Weights of a small sound classifier: depths [1, 2, 1], 3100 steps.
Rows from block 3 of a small sound classifier, named by matrix and row number. Each number is 128 + 24 x the weight over its row's rms, rounded and kept within 0 to 255. All counts start at 0. Numbers have three digits each.
After each channel's rows are labels from the 100 clips, of 14976, where the channel reaches its highest value: "top examples" is what is common among them; "loudest band" is the band of the loudest frequency at the time of the peak. Only what is clearly more common there than usual is listed. The data: tunes sung on syllables by a formant synthesiser.
# conv: width-5 conv, stride 2 (model.blocks.3.conv.weight, 288x240x5, each kernel summed), inputs 120-239

conv.2:153116133090101119155128160124092127101166104139149140121099114131109160149120131154157103155147144112138112155121140106097132140151185131132118084106123119144100133151124122135168093131165105110160161138139149133181098151126147133137091123128147095142149123104092099133084143085144097128111122123176099174104096154153142148099159119063117137140121127112150151
top examples: child-like voice
loudest band: 250 to 500 Hz

conv.115:115097147117114074107085111094096118117122120146106167123101115153149133159157140140079159124152151114109116116163101096132149128140116136140142111143089129097140160141171120146126121132122118113083116093100132137124113137125165105094124138117110154142115101093124085157117115109158138101103115136163131129167153160109117102149116082096092115156145119119126090
top examples: high voice; consonant: /ʃ/; first note: C
loudest band: 2000 to 4000 Hz

conv.44:196073134154086134138155072145128163153105145077099149123151103098130127147110117108129146126161117123144129138136113152108130161141129128143142112164134153152099085130120112098106110131139145087090139123171146136151087140104120126159173102121097165147127133136107099171157118109147147112118120153123171106161145103139140125114121124155142153140127122156157134
top examples: consonant: /ʃ/; consonant: /t/
loudest band: 2000 to 4000 Hz; 4000 to 8000 Hz

conv.254:120129163139145147123131146120103144120116152118086109080120105127151107106177124124115111114124176118075089146099126175116130111096106116128113101141093113114138111138074128108106127135140090138112091126142144139148093168105066121104141156142074097140163119119120094180104137141177068141136123116141096135150133084127128156118093168167092090102155121102103121
top examples: high voice; vowel: /o/
loudest band: 250 to 500 Hz

conv.213:121181167099116160070115114135168110145128108097149114148134133190179122082113093129106146109127116158131096092091118126135055100136157126166078129128121110134118101108146088161108113106103148125103143155107088147115128135101113081148193161092110121091118158159121107074145153103173133148118152098092101122128098090133118141135152155087133114136154080110136139
top examples: consonant: /ʃ/
loudest band: 2000 to 4000 Hz

conv.113:146120138123092127132124111147127130166144122128140133096104117120115075153134121156102155154099131150132116124140121162118109162120160130175150124155148131107139129096124088138131127111096148105143126135121180089146116150113118176173105130103111123128093102108118144129155130101142088122129135117119106105142126090139117143152104131131132111102156119102111151
top examples: consonant: /ʃ/
loudest band: 2000 to 4000 Hz

conv.48:154123079119110148194100129160113118143146136143129107122124136131146092135145117117136183155124170111103127120122111129092130092138112113158160092138195165116105138144109143133132121105159127092130105134094104149150145147132096156086122121111113145072155101124149130102171102069161111195126142075152157108159116116121139105092129154129104094139120120144103159
top examples: child-like voice; consonant: /ʃ/
loudest band: 2000 to 4000 Hz

conv.199:112173099155147153141128112072154107127143128109122161141090166132115124118097131106095138085127140132080157112124174125137135094123135178116146176108143117141133127123086089153136138112102142106121124123169126197132122153131081133152132088172138125130144180192110157136166178116158100125153128113170101151106126156097106107102176142092121116127140122146121084
top examples: child-like voice; the note F#; first note: B
loudest band: 250 to 500 Hz

conv.66:155136142173143118145156125132136146105122095153129139138125129099114085133115160145173136074124131085120142137120095088105126180109149153179098100108092143087129105115099125111141123154130101124132080149116128110109142167138109104136094125103135113098156100151135106153160137125120180111129123109110102119143142139164146129135100107127099092166132109133115122
top examples: consonant: /ʃ/; deep voice
loudest band: 2000 to 4000 Hz

conv.175:150133127123184077143130127112104095124137107146131092129139179116094135139125143097099110129090130108128137152129128148120144120096170205155098111112096153119127132108135145137125137185134096143111096146125119125114178134138130152156120143069115139140136133142086105133136142115157134132075126127102121152089098096117160111104109113134051118108130089139107101
top examples: consonant: /ʃ/
loudest band: 2000 to 4000 Hz

conv.7:169144139145140090133139111129154134145109135073143159103131175123149076097121193112159127105106104177102112110115149118145144118124150133173109075136145124136133109096114111147144138087157143189134094141090179134150161159137103080125127136092140127115121162134140134114138150141103099118156134143084133095111128127133144157137144141130135122138150107128132134
top examples: deep voice; consonant: /ʃ/
loudest band: 2000 to 4000 Hz

conv.103:086123119098149133134151117143118106109140131084098106115142107157105120157099102135142116092191148113154175123153091119119156148071131146094161150195134122140080131145109145098142129131138083109095124150123184092112108142143133103132172114127137097154128116136117128142094122161129126128100150116106127129108081112093147136141082085186146157129075150149113100
top examples: child-like voice; the note F#; clipping
loudest band: 250 to 500 Hz

conv.98:139164114145139139102173111167096136142120150083127136097138129146081168122097124115165104089155124144148174140108110116141124143136116138107095117115092106090141136140153123137091105147114150149135088152090093089112133119132131100105131126103174120159157178159162130140092090172072118116143124114127116143138132128100172109140164166121123110138132107145159165
top examples: consonant: /ʃ/
loudest band: 2000 to 4000 Hz; 4000 to 8000 Hz

conv.253:140115121111141137084144095132133115173136195143161130157134153140135144147113147157121128164119122149139091110097132107139105120120127114133116131094132127100155117142109104135137157125149137125107115146127163116118112128102142140148085114139155099143133192142146146126145124196131148122136125157150173144137097107114107141127108159134159100088121124096127134
top examples: mains hum; consonant: /ʃ/
loudest band: 2000 to 4000 Hz

conv.188:115173122140122120136160190119076147109131119165114159101103180124145132138144131118118121127128117081150172106126141146146151158170140113145112125130126148120147151121113114134113110119082103103116123119131129101159146151136135182135130166206120176121129176126173095130126142118156092136113102113094087149120101130129143120073090168131125119115115147147139150
top examples: high voice; consonant: /ʃ/
loudest band: 2000 to 4000 Hz

conv.129:107174112173133156119113120155117145065115105148125125135150187123119138091098174111175135055129153163128113130105120165073125100098097107171119095141128171131171117125131125131115133107139186123109178124140111094126113129133130168132132164084133142138188107091185109130132133103138128130146101084143128135142187123144138134124106146134119151126156130139115154
top examples: low voice
loudest band: 250 to 500 Hz

conv.24:158153131131151138161111125066148160147181159111124110110130129075139101113153147106161132099129128119192097134110141135113105116164197144133148144112155105148060094120118114127155127135122105164146116163109166121148144148112078100124103128098109109119141140137101183152118146148147108145143160105125126103113140162077124146125150167117131128099135122108099089
top examples: child-like voice
loudest band: 250 to 500 Hz

conv.135:162111150115094139107158136122117141127092120089106172147127124127158082152097136127104143083153109104171146125146075174104132140132117148158139157110128146154146127128143122139125147136124163132134154103112161100157108124123110097131106155111136122144137097137129072138090122155145156145153150167133126071139118150110105109087160086152102115163148163147140139
top examples: deep voice; consonant: /ʃ/
loudest band: 2000 to 4000 Hz

conv.245:075146146174140122120156124140134125123102106121107113108091143109150141104099130111139158106112153158122110123111119109144121075173117107171119100133158143102120166134121112140125087130137153171125128068129134110120153121137130143130143185113156108103101151158100124100110119128157067116104140105136119126142141095143121124131105084114145140135109151108098161
top examples: high voice; consonant: /ʃ/
loudest band: 2000 to 4000 Hz

conv.122:106161103156152131125106103136098136119125139100158126134140163106152162120101151108126158122119087151124170112098085132135141132103098124161128138117099147177088121141150122092138130128123141182148195126089122120117137142128145116160178129134098112172079132212158123138134142145091080129124125145111117147084117114136123153151097150130126092140113109149111136
top examples: consonant: /ʃ/
loudest band: 2000 to 4000 Hz

conv.91:139152120133133128087131134144110152114119164130127133122103148141131109110133099128114117132165163120163125158130125129103124132099131175103091123146127106190116119145166117186103177140115089134122161119122139117111139138109162095104137103133098116178121093122159153128115110104109157131108078104083133135131091120116116124094143117131109148146132127101124073
top examples: consonant: /ʃ/; clipping
loudest band: 2000 to 4000 Hz

conv.62:136200125119121160110103156150125141143118146111117133151120136077137123136107115164111115158160119137146168115077087089139199150149167103128131140157113099114137183167112105102128108128149118107161110111181070119181103153115144145154114129132122116133130125118119120130151133164114112160139126129121166125148119110146108095165108115114180089131123117154117141
top examples: child-like voice
loudest band: 250 to 500 Hz

conv.215:093117137162111130071143151109113138133125068169133138167139127133134098100114133144163128172128090146141147119138172125108126173108133100137112115122174146084148159144135129122124129138164125118113157108144175153126156108101152119126141115098101106120122093102124124151129131130144114102103072083109148158150148145104118117104088110069089105127141155156116122
top examples: deep voice; consonant: /ʃ/
loudest band: 2000 to 4000 Hz

conv.267:109122143161133116107176091056129119151116132155148105125120140159152158106138133100135129118104121151109104089163122122168162139118102144166122143121145111104132124134165123144163110206164094128131113112133088110124164132172204133095126116081141135140157062133163155164148118101112153123116157102140119140165101098147036136130128121139121123144174111181120137
top examples: consonant: /ʃ/; deep voice
loudest band: 2000 to 4000 Hz

conv.31:154129118121097145140148140152106162113085143140170120144169159120065127118140076151117159159140118140162117135095150091158155131179115144157122148146142150142080126156113131108172153169121147108096158089109118133132167148116094146107114170166124099198138135085153160140108126141131136102149093110113140116162117150134132116149117088143158144149165125133163122
top examples: low voice; first note: E
loudest band: 250 to 500 Hz

conv.240:136124129111094141123180149143144158149115163154110119132122165132133087135154139104165133115184131151136161139132102132131117113110153131126110123105153116129147098090140143154135111092099170124122127118161075150119121106128142093124144154093116122121131140172123141160187114095143136140160115135140097123098140185134120148113173160106147151136124107115193094
top examples: child-like voice; the note F#
loudest band: 250 to 500 Hz

conv.154:178132116125133138157175111113125160115147103138126160083091098135113121138128141107123162104127116131083146129091129122183110169136141162144114141113109081177111108097167121131134129120124092110164112133093130127080161072156119111128124123131131128147124137114139119173141150091141110159075121166130103118128094139108145161119133160102106148107074128135142125
top examples: deep voice; consonant: /ʃ/
loudest band: 2000 to 4000 Hz

conv.220:125134099101110177170154150099081136117144151124141120087133102163096087093130087108137094132086106123133124080133120127145123147113130126080102148098097179132111148123151104101136132094143092152110150079099165127131166140124140140149097092093171132152105084127118155100107127103130123105116122135076155160143107104106084102147133105134127140166120152074136132
top examples: deep voice; clipping
loudest band: 250 to 500 Hz

conv.196:137145104156138111156151132150148123149141146101136116151114144114159107136088137151133111138136113149124088115144100131082121122151104130101105127106152103116121093109111091146119116077113127125117081130100131111092102181107117153147111138128109110130130130142130132109160152149102114113136130114115100123125091088105172108092128084152148124152120142114123145
top examples: consonant: /ʃ/; deep voice
loudest band: 2000 to 4000 Hz

conv.5:143132174129115135148145114147121111161142128161114121118102114131172104107127146124095171188168127130144127070125103123117122145155065167141117163127153106130140138125125113108101128102139083112105127115110127093068158108138137100128116135087145126130146119139140106127111119131124140148119112140112116151123127171142133128141114123120107135133132087149107154
top examples: consonant: /ʃ/; high voice
loudest band: 2000 to 4000 Hz

conv.81:144138145112153129127108128112122169154140159147159118136121134076169121125121124121121115127158121097150161100171131101102138116132137149138101112133113092150153121109146128149124099120132122112144099139103105136134099145151110138111157150130149098147123111201166137072125151119162107159112133143079153145151124107127133106153133105084138106109165118150098131
top examples: consonant: /ʃ/; deep voice
loudest band: 2000 to 4000 Hz

conv.182:100136127181164116123159112097118149142139122062163107141110110119133128150104181089099160120120071124104091121122091080138140154106110128124098108130163103119099114135160103125163084121085134116132105119138157135172119072132140144146142140090151128121170115130109151092127096151093128102137129146107135117127125156129093126100124151073151105105148090121138129
top examples: low voice; first note: E
loudest band: 250 to 500 Hz

conv.193:122148126095127147066126121148141095089127140145068090128144126122141145130149082145155122125114073103159122111111117150142122107179128129077060101105086086061142174110074150152149102158136125117126112104110137122148111129118107113155109160103131109112122135162211121099080161121136179145126129097075111144115089159060121124130109146102142137135149167129128129
top examples: mains hum
loudest band: 2000 to 4000 Hz

conv.46:130091151144133139157134101106139104145145157120136134154099162120142132173107181104141134112127128098077117123150120093097104125120146103125130119122111099131133152171193155101149095165162155132162134125135098184146088103198119136164137093144097163159147131082100101153139122141139151119134124146137100128113096119112109143106115141164135149143141158123113120
top examples: the note A; clipping; consonant: /ʃ/; first note: A
loudest band: 250 to 500 Hz

conv.167:140148125156147162157153172114135170200135139128125099084146143140158118142157112139155177170137109088137127112152110194122170123140132126114119162192133097127068147116129114169108115139134115149130104113142159134144160149110130107143138127091124156153122103123132164142081175146147134109121161145126157166097150121134135104134130146113130153130164131114115109
top examples: deep voice; clipping
loudest band: 250 to 500 Hz

conv.146:157124159113128120118160125165123129072113116178082141171116063144107166103135125106174117149140131141117143124131142124087111128110127116180110150163142101135118152127127141082128086140132143155100165105148119175148131171126118133153059128122123139147152142075171122137117137150114087112123100094157131148163143129142165100157105146104117118111101090133095146
top examples: low voice; the note G; first note: G; first note: F#
loudest band: 2000 to 4000 Hz

conv.61:148119140114130115120100091130106147187148115095079109138135126128177088135119145152071139091126132152120095153100147082133097139132098120116101102124116136134089140136101086105079122176159094129089187117105108148083089121144096128104134144115132101109157134160154112142142107109129124135118158156088136128135071119135131048125133152105120092097124109112157103
top examples: consonant: /ʃ/; high voice
loudest band: 2000 to 4000 Hz

conv.161:112113138152099123112127103186143136148149097152103096128133094139129128130144139119102149143145164128118091117109110163100172132168135085140120157160138119132073142155122086130136111111112121105134064107114136125141162136122150101138188111110108124100141131131110132134169124073123164089112107165111142109135138140148146130104116086138111153091119133110163097
top examples: high voice
loudest band: 250 to 500 Hz

conv.192:114088160116124105107165106148052158127134122155086130145114128148093148131126160151105104101133123129096098092117106126097131127168120100142132127161130146170161120117124157125111156119147135111142104181088081144100111094085155129121161109106155114129126115117114141107096114071120106112139166143111160125134123143148128141157153098125129102114086097113122101
top examples: low voice; first note: G; consonant: /ʃ/
loudest band: 2000 to 4000 Hz

conv.276:121134130115136157123126120114175115160146130112086145097156113115153075143118155090129151144133099135111077091133106115141119067126103180110152123117169102138092126084133115119105108120127153134170170153110178116138158087104123128122146114088110136166110116101135104123135110123123083142133137095152136125133116111149131156159132178131132100075121138165136112
top examples: consonant: /ʃ/; high voice
loudest band: 2000 to 4000 Hz

conv.224:135143125130083088138174080150178109113154135139120155131133124153177104152138135095137181132146160096117149148083120105150126104143131118118156100160087141126095128160123141107137147132099106156099101119121144138157156132134173100123096087148137147095125184168115094149124137145116100143162135132107147143117175122129064111096119189150151128130119154112105114
top examples: high voice; consonant: /ʃ/
loudest band: 2000 to 4000 Hz